From a checkpoint of a small contrastive image-text model: encoder norm batchnorm, text encoder layers 8.
Rows from block 3 of the text encoder, named by matrix and row number. Rows with one number belong to one neuron. Each number is 500 + 40 x the weight over its row's rms, rounded and kept within 0 to 999. All counts start at 0. Numbers have three digits each. After the name is the row's rms in percent of the matrix's.
# gate: MLP gate (text_encoder.blocks.3.mlp.gate.weight, 1024x256), inputs 192-255
# fc1: MLP up (text_encoder.blocks.3.mlp.fc1.weight, 1024x256), inputs 192-255
# fc2: MLP down (text_encoder.blocks.3.mlp.fc2.weight, 256x1024, transposed), outputs 192-255
gate.122 104:524405479423532503555525480537472446504536531481525485510545569549499569545491539561470380486529497491388510509504576509511489501480490505507455557440508458488580467480401448510493518430519507
gate.123 104:536457458503508483560541502534461516541445521513534510524527515563525587483505499483487348488574547487470507476460462481539494491518530563484514504481513497509561437567457436518529563503515482
gate.124 066:483532481485494455489490521542481493425481553505516557584540529413482523534526515469549475524512476458428526470482440449512517470482494575447400475526500458552622449520439521498476524529468475
gate.125 079:604478598494459502523428490448519446472462481547548465553487440536486527443455506536447465565563505510509525534517517476454461479495526489520449452545530493491420487489570527513549431541495514
gate.126 089:489470492526496554536543435434470564537455494525496459492487467476500538560483495468512497513474502485559522519435489497536438517628483492485498515462563530500470449530488519553543486503523489
gate.127 065:487461483553512476531539450493507573516500525448453497571509460511540489536545500476473477525461560456525433510477538540503479538463444537496506468509497535508511506532458450510549548433537537
gate.128 146:492502529468534577504486539483506533493440504524394529482483549493455584453506511488511458450529525505518466458372475473528462552451563448487479461503480505534499524524576519602434570500444491
gate.129 069:517499525509462505508532541468425491533449467569514475497505440408478495580423501507548479511495536492499520421504439463568479441508487531453481512474466461475519539509428484585461453514464561
gate.130 068:572566552462594497439412504463414382446489540503513459525515487454497503477454475529599515487451475492532492488516575431486545489487500496491466497523520545483463462501518567492488537495496542
gate.131 066:422503481473488478543508520491508456559482485480518479465547448559467478467562523489452436510511395497466427501448574484517496573576483465470475551520480478543512453516590445448512549534478495
gate.132 125:575541537501517535494472511482485487531477510462467477431503431512490604396467536520535488468594480502485480480478468459476515511399456494515467507512595530594448520490519553512541500557493483
gate.133 109:536563519546505519515493506497518552468430518546506469516458419471525505502509471517547528503543535496553449445442428504524494468452470579452483479496495512529490473558436484517521491492490559
gate.134 084:544546476494439480406504532541502544506525450461479449544522494394496495486516494542489540377470513462369480462496460543482510458484473479459488530506489562537521540508497511497517471463491545
gate.135 067:543418469454455525520518494425465542488447467532497494426538500500519539538539522491424429562452493508495535514479458419568482494561521520460465502471511513523556442547490471517432545506478471
gate.136 125:513526456495506460527614547530480428491526509489482435561580546515435502516468463481535416529527472512434507508470492545478495452470475567454533501443425470520588459470455475575521498462497530
gate.137 091:530534517520556487484553441547507437579534552495442461542558579526480565456487456469506478509471451505468491523453539510505496540366557483524476452480484423545548473517544497529536475495527511
gate.138 077:475422533543544513498481452500491506513482498503503465543504502533505497540462490530454460532499479536469517554471448597514457524464458385457457439485502470473532489517552498574533442528514522
gate.139 073:513467569557535440410491468524519502564490528566479480498483504431467553473577509512519497406497440559526508481514500557515509566518502546504492460404466476488477486519515397515495487510538532
gate.140 081:530572538515501463474527536510530609475461512567564480473500460488464525411458488502513466525575593446535511422518427454511484487580438568432456498491469564545437522489483480512488440523524503
gate.141 096:601470448520521510497550492485513443480400513527564499538515526602451588513453532517495402508566489564522447480473432454502567500446447524445494508531525474529540524538383503499565494543509502
gate.142 125:518544494570613535515545485492486518561464482540469490524445439496509569523456531455525474449524507534477447480450486495543509488497499496437523464473523510491461484519563467575529458458498548
gate.143 094:536499497555525516528574486456451521556501527527500476525461501468473604555478444454481492409502536541505540571495475497467512481547465540548467505484519474468490481568540526547492480482482469
gate.144 100:499452485456568568546547510580454560405497498491532448532466460530516497572475518548482496477515531461476493522498482467489513481465516442474388503466549503466527509525505529529516518451455520
gate.145 076:526551521535493497446559521480429531529434496479520453491550411502493539434494500456527486518564533528550434468483463476505439498534467527496454562469571558570515457483495513548498429522539500
gate.146 110:514429439474478458511556525539467514456538529473538428471551473414472545606483483508457477471514528475446483523502514511502495486551501518474392556467543470522554441540386529499514468551499470
gate.147 186:522479461491563521467558469486465585538478474508432536525480588513550501506557533567482499517489527454507482433452433537521501485546509518515520474457475588537464498533504463402511521456493580
gate.148 110:486471472467518532574557533538485483445502472474546531428539451497553530496444453555497476526564532493577477434498538463529497460464538516450480559465522495506502472516381449476500511521554506
gate.149 089:464476519508497524475405505554505487502417508547458490497464550512490490516532557516503478454375473528493481514480465514472523509442539477496498465520500420495519549522481480560491490505511563
gate.150 093:503474460529584467500514489457413439484471512448517469589498517496452510532492485486475464467483520474452501525507512542476502488485466526505481548484450491496563533578508462526539479520490530
gate.151 177:503420539477509502505441480588476443491516509492510463504543495553484526539533498532437480489489469502482419521463550582443487584468464454579519546467561449482497456554484484537575489478566548
gate.152 094:531477448516503498432468466487480509548463518459508481480501496526511558460466512457521474448550490537519523433480462451598502535483482481524561518476483528498537512561462468497476527533494500
gate.153 195:509466449579506555547542556542486506521491509520550495552442486525508522539454471517506486483534512491449473560523415532502551466575443519386511484500467552596544418527487465531567535414492494
gate.154 089:473461474543561561482386514511513452474516500494490431425475510494509517492512516574399529503469459571477444564517486515463543493409560401510486497568506465490434552568524524504536506455494534
gate.155 091:556495538565624507487506512526550526524508512491498481498478483482487566459495479536441520457509450528491424506513526623502540499431517469563513516517501472555458555576550397556541465504575480
gate.156 089:525476435532528482553421496510518546481457522515479458575458484522443541520510534474425487493423485548452459518502465513543460461474489408514499507535464502493515542537511554555429505445488555
gate.157 132:535491509454572509540579473493421484482561469484529498467460529543602504471425544526502475507533516455549543489545532432505581513431491483522475497403520469465441429523502468445514519429486580
gate.158 095:578475462555566507495583443546458418505496525498508522529501501523524580520465443528479479406527502544490470504475479542483531520431507539530542545471511426484534486544460431537540498498537514
gate.159 080:525481570512605527498574457502530457442469552512517501481454536526530545466469530546500517439528470532573439491482483478520553533443547531473475516509498472487494503567466440485446471546475506
gate.160 095:509444486562501483515487544474447489480424504501543455546533540541440507540432521441493427442433517523491534509537500520523463547510495485503485481565513512441538471578493448545495607477488526
gate.161 153:494515523526502474457473516536533556483472521510492591470470483534502528465577532571481544478526544475521461459475465480472469476581512599506488502478531523502515523468453497468485519545559488
gate.162 076:488523462489504515464526553453495536503434518508528489518467474539534465504533543519549505497447518514530513467531465426517512501566494465536432500462475503495478520546589503478514518455493529
gate.163 068:537503508507547537473431502542532503537501544487462466509520448471528482492504541534495499492467431461475440516483551506466514517504528446536513520454537522567433532514600452520521449504501528
gate.164 149:523524550493546534465490539511507454470419528500447514472459429488471503477469466481516552463563519457520496493394449517504503536515512491471431553439567516564513459486478465563508507550478458
gate.165 076:496491468477556517532446537524565476530476448545479518508508499444552525480513521523486476587500469534487496472534462420512513444428507501437471523552490490522479443538542460515506486415553477
gate.166 080:461430474558572517557520516511493522483496510466474532481503547539483581532516476572409472486482491474430485580501449504457473417505461461488469484548482443541521517511539485509514556463532480
gate.167 106:519538475505504497520568533408504560412528526447444529537532534510472610520527508533483526494543536489484531439464492473495440492481542527518424429495453448568523526515450508496500510561528484
gate.168 087:544559497523523541532530498505489525519528504454477500543572516428512623528523511502496415448477500478422442472470506520539451463503489529528503482560492472502555489508475459545440519434505499
gate.169 092:578574538519521418388542528507553487514493540534482502510525526500501590411492542477484487458498460525400481478492522487496516513523460567489481497485452445554532487479485437503515478583524495
gate.170 107:525510522532541464435493548556491520450501521493552407503479481406537478521512527596431524400523505424426461461530498519479534508492491507519420492415493547491454526560442389489519516486451573
gate.171 093:509449504425461484514477504550446478467469471486501473488540522558545469446405517511521476467561557457507491496489497444576515500468494551443533543468495553445520470532502496497467587486493542
gate.172 073:543488536511525523416441526482545453503503488523487473500472451421508486435478531528485583484514492500570446459486517564488542497481473508525518499487465483503468533506528428491462534480462530
gate.173 064:510466468494520510509597569536564500491506469465539483542498528517452522533480515528505500539450472511514460466536537529530550434527546438452504477444483463550502487481469464488507457444514461
gate.174 066:512500538483469490495577480547450515498477541497510462508538574586534535524403565477591480480491489487569445434499513443543601523472507492438540537434467470486451519463500446446493545473504543
gate.175 077:505506403462512551517459531503524566427440464516490566416492481564516572501534489504545488464520534551491481418501488364527523515467501552494475507535540562469559467556495566500477585522533492
gate.176 072:485490476489535526471503472506476479513511475519407504513509519491519513460438510543490550475537492442424523450535414535511476498390504499505460509533504484516481503506542534491488459532518519
gate.177 097:505495517515511479498440516582519474502502549496585462567485463466444471511493471493461499443502503454422466518480446567451534447557470467486471547498487593489557470479493525505473471439458543
gate.178 095:504528505476551525476501552596565559439519520478500472508455444430538457537512496572468538408455552468522472481514507445464544455530512479472472515495493580446455463529498481487486532456497496
gate.179 082:454465471509584455504492481606524443513497516504471556469521590595492516467494519526548511455452494500487452476455507511577493528441579541482487505456512499531575464442520489476511532494578477
gate.180 082:505523511402482517567516594543452481503533468473474535514594486493468531460517459439578457528509489468540476425456612487495427526504518571419485479542470542503504445428515524467470539482505493
gate.181 096:514536524464502474378506504541517524515533561540450497468532514500521594512526517511457549425495511513430411441500541541532524498550509588537542475487445470501495495481421434483488532496555521
gate.182 077:454532439476511495408519525595495545471510494439467537510518537556458576480543496471486476448508483479447453508495499435514480529506539520423466476457536493538597525464453586500541546536545436
gate.183 063:510488426554584489486483493469500465419484518472495511540539545478399596539464510517506445424479483522440519500509486472518504497472508521513434535429496434523512592562511528468514438553556509
gate.184 115:453475516487483521521424531597501510536504523507492546510546463442509444522538468500415509536442527439528501482508567528508459503562525471538484486490467524427494491512507418511422539432528546
gate.185 092:480478500501521463511517496543459486436501480480456454548512533406535496534515525469482512456454508378406499535472539494489478526560548503519450543435492482448545542531528424511452555527449538
gate.186 067:472555505456554544548538475600496476551519519480481465473565482522482474470526508492460458457496510502439532502511456493455506535408482509499477557507502560479541555475560568547499514504545552
fc1.122 101:522480544532490501466530516515433453550491556524489479492496509461499484469492527477490476455533524494457490498463550543529460484502487498535592459486459579509493527498519438567470538509467499
fc1.123 101:543507500545497477469392523485547574502462516560546460504445445459454533443507520500394570516526522497493497526516439503472475463595482450470550504600522593484471545486474523573545422533495498
fc1.124 073:473475470521472550442564540539595528503532533498474494497530483467473535484529473493443532515486502499531487513473548535435431519482485472489492523564469500507452559461547508563514494529508465
fc1.125 086:503484514484502573506477551485467545427487488508477511506478485520495494469469453502526488471557608438595571515476439504540446473495504496448517481489454541463510459555482514545488523471510489
fc1.126 096:483463531522513511531511506471543586430455504548562432517473438513471517541518524512440524528523547477567496505510480480541460507554452475465444468456477510494471507533494507546505450488525505
fc1.127 064:533452512498551519513528498557448514467545466436471526550515508520521517520476503503497512455503549493550457508530448496559502513468460538514537499501488568493513454502461608498497429458551530
fc1.128 149:559476553445525524541437427476459466501484455581567488472440430559569511520449501555463552543498517483556487472559427458490557507541485479477473529528555499455466470516439491465518473504498546
fc1.129 076:486450523567537522515551473482439526464513485508521585502457539495492567531526477471482457463508543496531499527472507514510527507550508540453469516439486498493536471540478535483454466532521497
fc1.130 065:483468464500603527442449517546517458545510517459398490456508491462499516508553497505482477440495492523382474467451560579453508502482540477471512566498534550474495379486560538493475591460511503
fc1.131 062:502452537555464443504470497508427467552485479559460486529520488409495449520485504500520480540509554490559503496482475630536448509485456480504496497566455525521454473526484470497506466523498532
fc1.132 127:519537480540564510503494469457537564557492508486545439538482479542514502478496537543487497464522464528513516444537442470502492478422453474546462433580517463513435496485502553491544470484524502
fc1.133 103:550604544491556482489513513459560591458436499531484454531414421470470520467506530508554544490547492487610474456467453523468542481432480523483519481507485570597423500499475534498539449495474491
fc1.134 094:525522517590514461433473490492539546388459487556510488503415447427500517561534519504465598448542525489494470512507464516506555456549483491492454497461504479481466453513464501502470517513475465
fc1.135 068:506556462507528432421464471485506425489455462546510568502480526534482540549516471450496534492459467454482497495473551540476482521549533480515536533454482485543437479493483534432496464557502473
fc1.136 125:484458548542533535521502478395457488475509479468486529421485512520536570434551523517460522428517496496505493553507564457480542524474509464566484466523555470511419534546563503535498602530500451
fc1.137 100:518474496484459503581526447407447533484494488478563492510508440534500508509470518500552398475538499510433556529503500444542483511527458530466427486491562474506555557463424494490509523506497483
fc1.138 075:557557501483532502484536479561516453559490492448467471559517476535459488493465475390507434477500462574495476494446502501494529489528511499504557524511505465488560499478580603529553456474523485
fc1.139 071:479520507570524513503523532507501528502416493507481528475486567528423542572435481474507482541452453482538489541503422583451495523488517464498480450526514449525445585543514462515526470531507485
fc1.140 079:500446517569589505532463413517542490473471495516476509478512523567503433514554537482477528529476460502602501494466472555495517550393518480547497509503505503498428476567489501428488468520548505
fc1.141 086:463493457538563491396482487510489439556461534546435506493467528527492494545477521463488498489459457458463465512500541505511540566477509454460546537427508494483428513479611495498505560462519544
fc1.142 127:512417527446470521498449498500521478472512451480487485455504529522581558494488515547469467535452538521491520492529491493583459526516532490491448501512474463513558436540510487469498516490550490
fc1.143 092:414504509540459508532506496561509542437496499496543488464528461494484465507535510474517505499515538469565499462490491496523465538527521490512488565439515501422536505562523425597426469517529533
fc1.144 098:547519543512466456467447472454466494503451531508550551444483499488494557446494549483525520469582470483505513467464450553506492459555503597515515460540487465518512512497456493518473537538513492
fc1.145 079:547507516517428475513506457451459542522460473541545478489466468439507463535552469523554500516559453514574551491515424545537501506601503482476504452503461494450505497558520423509444462482469554
fc1.146 113:482492485431587520517485444507464449563550522474477451529550523539537434510492499494498506503465529473474471514501551495465515541490475456501461513467552541447430465425518560467493516412438531
fc1.147 184:564514531436473451404529481476489503498564495515483496512497508487496465509578457524459482467516441414467518502460516589478538503582485486542582529428438584470550482519481420444471531506439521
fc1.148 114:442523509508500509444491500555506471554542476489519510546508491525534474530527509547486539478499546471418516495584499461445541483605544467520461506478456448460448542484578500523493449428481581
fc1.149 090:519431526449475507530523484461432471548503544466538481555526502529498440512444510502472497505544512459494543527478505491540532488539474579529408505541535491483475488479516557444526493473459536
fc1.150 098:493541475480518502470571498491453401499522455503531434527516491470524519469462519450514492523441492502491478499542536452521458510464477462475457495498473475475495536532544406543538471512509555
fc1.151 174:493443550533500531476433491541511460495436505556462489448469486526549509562514496504473563547446487529576438500497525552533509571437515488589561449537505476464435465569521432527504569481559527
fc1.152 094:457387440557509518479533497470539526478517528494491489530506507520425556542509481543391533421483461544457490561483486511476532507512506463504490561539522467555555565558495526497531471596514406
fc1.153 185:572536541562501496446485582466497417460405529551468435541493502481454471491463524485445532444492451494488459481486525534548508525485508481462506396489421493505533575454413401594465512515436557
fc1.154 091:532527546503434467523534483485516512539478485494571495476516408594513517502414586497523444517487477512505458508530454444486550455564495579487537519502465573558467499529521520467488481498549518
fc1.155 082:504528565485452505509496462478471514562557503482530452568498427505520452553454442499573481501489487477399516479466524544483511536549445484538514462453514465470562446421401573466542480440503522
fc1.156 093:520492494468445499505489507526504533505506511510471453568566498473450452448487544486464485558532535516481531455512541497521440535391485503462471501517536527439487462482515541537501480491496506
fc1.157 134:493511495496489491495408568512529499555500497532489517561534505429419482452535439499562466536487468520515483498465474579490445498518464536473506476558467522523548482398507575510504474499556486
fc1.158 085:458452433490526514451535479430512500485504597519504453476491583519464545527495506485505445438534424491422474535476514557494512502478502436495549479474454432564494495529446492528522535492467416
fc1.159 079:516539518472466514454474486496460519443512447497438487472494539453553539487506408474551522464476515519576513473476570499580506522509534477450481521433488470462476439491522543460486594481496510
fc1.160 099:531488513499578542480452449527482435511421508522514533492478478587533479516497469529456527456589585471488463498484447509528505491475531569525524528480513487538455518474434549524538448529555473
fc1.161 158:481496502522484509525594444458437496522546480499479475517498539473541475513455489450489470492494500487460537484513496496540502570429500470490477509479531461463500467532530498500553497500427543
fc1.162 082:525558481498499483487524465531512485554492498559434474515466472433519521466463478541562500553494482490499477465503475559499487490424442501502517471491518502487468503414408563440532443498447559
fc1.163 064:483504479541614515448497507494515450383511524508428515518465509418527520519482471536502544426458482481470476546559533521492520568459581493553464526530530495490416545538473439508480530498476507
fc1.164 136:490526525540511459502557558474499463517466531444512438505524409515470413514514408523516506457530561493511568475480450554489502500477481543479441535471520508495513513507476452550575442529515494
fc1.165 080:492480472466574486462489524621493501568551537535511468416519538408505535425558438518473470511560478489445472531519541520516482496430505522482539472460457537511586452463521557531512467464513548
fc1.166 090:459526465479495512498493533498506527457508518463441539530545503474524495546545463529496518477478512484472528465525574433470443489339558464488496502462533483460472496476529547486477526492450498
fc1.167 108:459490500481529559536423518568541487574454474554510538542474479541491416454542448564466500514454503551568473484532530503519488475469545494484483489557496521479486556495527448516483547460528557
fc1.168 086:491413496478511472551510565466480548451452467495484498491503552567526525483453507488491483578511534489544545541468499460537431509570528448523544430470511499500533454516593512516516511543516403
fc1.169 093:473546512551544579524509475518518553474511489461482483464490430543517508501419482582514549494402512499546499471545503473466547548431470420453492536498591551485463501522514533479499531445501576
fc1.170 118:519506491527533469428497569503510507420499477512532453505501465449555496527526541554457528464514508481469446489526488530448477519520494534525384490458506499560428559563478419501510507503452509
fc1.171 101:533423497494511546604466548524504635468454447526517505504458528524500557465482506523479450535592559501603500493507402405520474443405548523470517454528513538555496477564529532472472500507504474
fc1.172 073:495469530528472519533506533483519460526450498495512545504519465524435541548467504477483477524417523538500559436462413533534446450513463448446486532547444436530589505495484429546468443552506449
fc1.173 065:497471505479459448495544559522416463490534464440541450489502529455449502474493494528483493478488503482514527521537456603428494462474445508554527485487434465519516603567540369572519505555542533
fc1.174 060:474428497564534439505514442514483482541398530557519469452525531479483505429472499501481457547527508566582491455492544501558512484384520498465542462461468505519474485555455471565528485538568554
fc1.175 080:487525519545539475519539473530483490570459495540397492493543490525540456491481472469463482466523559498553487486516510548528495537447540504546562498428533501473446505495498420427561448526560581
fc1.176 070:456509504584491497535486500513587518592503544502477510530551489527541479397488501496492531494469478536500539469548521460524506511431473434523467468508549509490472462503531574451496488466491533
fc1.177 095:512425514533540494468441505526517527598444572552486501504466449475458514491567480555471503491524453520483456502461446696489484519513470529598483512527496538521543503510531513493493474528544549
fc1.178 098:479467506479478533431545488459455417532547524494484534459516519527467566476467497439514483504499483511488520537465552512527502508512500482483507491459509441508571527467523453593467511581431475
fc1.179 085:509495509504492496556471484577588521443489545530529516454542470532447492496540482522498505477520495484531532446496513526573510518338495550487544538478477453373566479471445505508466497528546525
fc1.180 085:538457451590530492475459521462534569456422526497453490537465608501472528550528540450497479462491460571454449536455466535544539548570499478486535497520486506503476526476527556453493525532530466
fc1.181 102:487485466447539537483447474465485444520514456486409523427513513537548571481483530508454493464445510521449454490483585412508501534486489449495500536490547429465506568432497546526468541534535454
fc1.182 081:536543488553449465489458571452629609518472497561496498570449539513492463489469461477507460574483423537468561497490371468530512453498522484497558461557436492513479457508459523550463492510486463
fc1.183 069:475488465447451528495516535498479494585498490528427527473521458452476570539498477476476465544505455448527512443476517488504515474570465501484521570528466505533569570533546448532452516494521493
fc1.184 122:479489505459496517498375493544510474531496510466526443527543480543535405493491492483478522550407514470530468518532584463480524528563463421489474530491507594456476443502508501511500505386511588
fc1.185 089:526544509477475483477489517515470512477505501465490538480500484487506562467466478497572501515522451451404493522458484510436542513439484557514562494517513540539544467503536531482469594507548502
fc1.186 068:481451498457443522466416492522519555523497461498509527495534497452412533514517488503509514511507537500469505516475492599473453499616429493447539508528488481542490565443549537567517412527485505
fc2.122 097:522510523544531530555507544511489505485496485497513463542488487446490528510472512574481446445549526507450490480521426423463495395501465446403427521541540454504497535466474531526547452497451489
fc2.123 101:516475530467585540530452543510491464389539476482524479496564508559501499579486517513493478487512461465491416483525534476486549597463529524478462430496478486463509438512485512493493576430446576
fc2.124 069:494478540514514493518455537453451514447468429518506454515401517508455499500540495495475475439465485498484502542518399524505529503530461492475455458568555450453530563563521555544533516486501509
fc2.125 086:521484496458552459459503534576501496435524488487525485531610489550440451555522477564480515498577513437481506481558536546445507536423461608580495537546514548478460490508464564441484545467510524
fc2.126 090:498447490545567524508468441555500521491499468491501458549500522446515455482451478568469540541488510446526471482543493611516492503434455454513447496569525544516457464467440467480591488495547531
fc2.127 062:453458521520451509478523468472468510483475485488478495498491512590446507467469567395492454502514517491487497487485479464484537518526554449477517527553553487509450500478567486508514491551478473
fc2.128 146:506511488501562453460474542487546435484509586436491474559575539494433470493515524449538479482521519507495521425510522574465488588430476483514448547467435468496466471493480455535502414521531479
fc2.129 075:475546492477627556535491478594516484503531428473489502438536503492512512462520555514580456448535453524452472509492498485475508513443496486444418494466561470489458494572543511477535488426507524
fc2.130 066:465479471500549485546447483559436442499469523475473474507514492420428490546544524479536516547474486514450476529454557505392448490452498412496454540486557467507493493495506556532505455490492509
fc2.131 064:541523520479479510510527483548515535505537501554454483592519551492477519441557417445473514511543567516515511521488510474484486471481527558439525570501463533508568421514458532478488439555534562
fc2.132 127:504538469522468488550550488411576522490462482522498546512532514487455541492529493425582474498529530580605524432479573439503490481506552489446504551505443523461445467524471465518450499518497499
fc2.133 110:471522453571456480495497516546534535543499509509567489538460517493536414560453498515519518498511557554463549503580470446513493430517455495468558504509412501436440555499517563508520490443485502
fc2.134 098:507515540572502454463530511459494510488540529483537486495477477532505511430496539535518537454498558515420578508506505565460496520448400510504454516445482484504474531535536472528529445481546511
fc2.135 069:611475531489612527496511487526560523473494456522521488518549407557429549515440541521428508477525485510479426471521536466539522589442439522582558559472547574437524487477492477438429510497486539
fc2.136 123:559458488512462489507498503579473551470531512488572503503474472516559500466496523626497468467573518494406473507546432496536526460490450587494451520460558577527585515518489541438540501485501550
fc2.137 100:522452542455431496447464478488565497495481539524461571466499538543498562442517505498469506513548527527509571495492460492501475528429576457547561531513502496509482533567577463521492454557562474
fc2.138 075:523514465494482446496487444544569544504490518524538525525500521490491502495494480486457491473506480545538533505501445470563507434465548517535492561491461455502499538532456494457466432583534423
fc2.139 072:528441428476526518524477479512504459539520496535518497531450509511596461491514444511533459577545498483537496476494493527506518459404508477517543454532460502508475441502545493495501537410465537
fc2.140 087:462511502520444450485495439505510512554473563509466484392480530440543587418498548497503509521547541559582544490461475430559524448487527515482578549463501472542484533497538502504473485569549454
fc2.141 089:464534516545408450530507509508478504552471467504520497532502480459467472577556429467510453531485482496521484461497529519478483444485504461519523550514503470466487459521507462535519456477487475
fc2.142 122:495425536491458471567531493423409488435504492516548524497515520497461593546553454522492486500550517483467498534498550496513446507522485529517395461518529381519548521491479523489484515560500468
fc2.143 096:565411460426515513478438458624507499499505523493472473478501524521564490508485489533430502467425469499436476480501484494546511515418462506552570546487520583469558495506514451448507569428524575
fc2.144 103:487556471465612516514484590574448486449492530472502538490537490498505455480566520493507459432532517462522440449470545435452486502508531578458429509411538501516511431516468555491527516455455555
fc2.145 083:448481473514505527489452498487518503526473466533528528521495516485474463521491468499491481501461536479528500511505452431478486436485536493460437563576467530440454552473520551471519544468563481
fc2.146 113:488496495543456491509598463379562556516486508573440484462478489491544545559495478475482552562472470503601536498458534463526504493502489477549524464517511462511431450466436481491452550543516432
fc2.147 186:505554529547501481579517540496552431433479524477587429511476454486480513486420549452553503535459442529508501558584500461469550488396478479459479474571523430526505464467480473577503468478524477
fc2.148 114:521578461484474514519477534465563530484489440539460524521515480404474459593525442442515557627476528492601514511447560454499438374557547493465489486564472485467460464493448522493463484526444485
fc2.149 094:513523537475457514489419532561564460495549531415477469484572474497484508431469502533480528485495515509469416487460553521458464501444521497530510504563588506523469476524501510477564460513490550
fc2.150 096:507421493482491489490479466454537523564518507501493457539494516562531474369497522528436473461505508476428595529529440490501518521472441469504521521450501475520511540499582490527582438508509472
fc2.151 166:520479510479481562532551542487492508503523475463521533522559489507506442511439468500534436491529516495442513474500518463508482489557497531411455468529470556453511485431481513455496544460402500
fc2.152 097:473445485503596516510575523470536452454479478519497515516470512500489475538467514526516518549507515481528448447475531538454527511438451497491463496544478499500423404481483455456538571446464551
fc2.153 187:445504511476500425472509442478544496494591489472481563480519503526531475447485538512486516527427475512556556449540578490475482529434520463595489581483580472428475497490529521442441488537527485
fc2.154 088:491562511516497505485504522513542517469428557471498509466500508457475584505480520502531542499514512518569450467486499459537528474510544560464473512469495516567480431562455455480483512503510486
fc2.155 084:489502520486461481480537515526510620494513541530496521463552523443466530583563543540512517495532510499548526545512479517473500511526528548548488538489503506496481550534484480485455444596473435
fc2.156 093:510479490497493521593574466464546519547533420440485504514541543558538535451496505467486432525549517555495551519497498473550473515496542481465551516489508447523486520500533466494546429495568455
fc2.157 135:503516487531572530551537548583474480541497525448518473502581462493471475509443496501522469468494486539474390498469537523533494532489497596485525538502577559478534486469448544472510511477521538
fc2.158 091:482549512470484461516474533477473503420519483495615510578558476483445455520485460448524452541488492483532485460557554519485499518561509501507442543528399498472484391551503513492478501513494524
fc2.159 079:487538502449487527535536524585542486544564504456519517491555480488518497548540445528472484532563534485486519498494496522422480494492539421485549551543510484500489551489508538555499443470441481
fc2.160 102:550508460458595515472519536544462449463481468456529484494561475562434547559424527507484477456452435544468397499503561508505532596487481466548473560478519470506547508537530513507430534470443584
fc2.161 153:482512493563550541493472549519484498492448505543505523469444485467481449580517525544487540495463509532553418484485472511467493464537447496482524510511521561448450508545504492495483541435476587
fc2.162 081:510479474545421536519527523532555616554518513553522482479456463514435517514542435464436477468506497543468480491531446479527518503550481512509555546553476554478497480577510492482492476462466529
fc2.163 065:444469469514521547442430550518497409481455477497513481444551501515520483529480518461547517523456521569417479539485550466536461533455540513390464430497583545531529507469480583525531541499503481
fc2.164 138:500485455550505464533546498503494548506491489508485531540418578591489492547519517495504529583489503534517519510514446492543454443529489507507589406536448493491523555487534507508534498476550481
fc2.165 076:524432479512556520502436453431504496439476537527514530523448559495564455473512528510533474469546475477513552499534493515447498486403495477494377455550545518487453471483479534479479496553489478
fc2.166 084:501459533542502483528552435509491480532481489521455561533485521561554461539492504512444526488491528467437576516509516542537500512458488422552479499473550452467496541416525485517497517473498486
fc2.167 103:468495471484488482461520470534475505514540475459458467460498538497520564513419503438458529468471509485539457572438550439565501518516549503472534515452538473522498555509552544452533525458466434
fc2.168 086:480505479450421474492465454495437472564509521513443496456508493484539472477551518469515511487511550455460485443420549463528459500496491523444512509430560524507587493422401506524466511535496555
fc2.169 096:506460546492548520529460494565500501528440517573524506466439467508484532487426541487489443527487464518520447494432484474590516517470486509488498494440526513482481411488502527515433505445475519
fc2.170 118:483517517470625494529524462500502403498500489493519470439433480566558480436476569507511524474445523502506541477563469487527567546478487489480529524443462509446474511498549430518476487472592475
fc2.171 097:465475449510544496487548473483469545510553510480493454526480540484545526523512502512515495447527476524437516562545491537413513523502438508546444457477492458522453551519548504457553508446504488
fc2.172 074:547503520474454491519537515524454501554541498470531474551509542521484539442547448581450478494492490485518439506486502549464491462618503507515527551477503533553502472463493487430552442454560578
fc2.173 063:515519469456499499493553511477415504536450498496510507449534585487493506522494542485550503478462463494485530503512473420512524447616494494476485489543449531520531531506464441463471564535407464
fc2.174 066:514575541487522449535569522463439524461537485480548459447484501541471511448529525499549446449503488483499555586501503448496524501526489443435395506468478459523464583534499486560466441496434495
fc2.175 080:561581457547511488531585509503517516446511456482525541517493481526451572517434498452482471472505480550532500506488481419552473457468551469459487557445531402511524487574515483578530454486502462
fc2.176 071:513497461558528546572527464515467455578491497518511439485520489514505511424463442466503479478510498554524430546472540495520478507486529494445617466473494477494498418534476529544543521503528543
fc2.177 091:522513560467545479526448489577527506461511514525536424438505461477495539455447559512498497414481512487498498453550479521433568546354499447522445552512505494492466482595494430565458501477493528
fc2.178 109:505521504507536528474486534632507530542470504523481431535514549496477469552510494450468474519443507483490423530473505471512480517562544461467495507520525528534463455482484572503514479462503534
fc2.179 083:417544494510477476496542456421523546510466523523461501520406510451504473452542588395614477510535507478517518487469520517515535497499514445427455456403511420529483517416487488540472454569491432
fc2.180 088:512434527529450507508537476381459583468476449556488558508432534537469556555594459533450478504586507485517491466493437519521464556566470499546555502483519465488492562515502519476520547561482487
fc2.181 097:554497516568552562532510560515471523468490520533528492547428520440527488563437480559517523500525456505559455495528422456542525423551468533453421443519490529525472499473451472429518493470444516
fc2.182 084:466476567485492522554458479507425457535471484545500543522458467515456432518516482492547504507510529497535463507483510461496502501550430466492487525571510463431490482428495549550439563466470532
fc2.183 066:494440536472446593414493490482457546458517524529460475449436539478486551550434469573475523441458531479555476486512515491512462494495521462529483534462536498515481522492434530483455575550497496
fc2.184 121:523463525502512528490484501528489499474463503529546545580500543489489412568510494543517520526528576490488484470530487569412499505557450500529449473533433566436486487488481464476525506474476582
fc2.185 097:501495398470549572571532460437463425467485450461443535473478500498521485516507509524533497499477488522486499506478432465518432406417516483475464501549578468500493564483508552516540464526500445
fc2.186 070:484503483487440507520516544518556539462504474461507484481611527482492490579517432530478528570504507524577466478515565506489512527418582520467527499548505489479465547528438506446508535524566504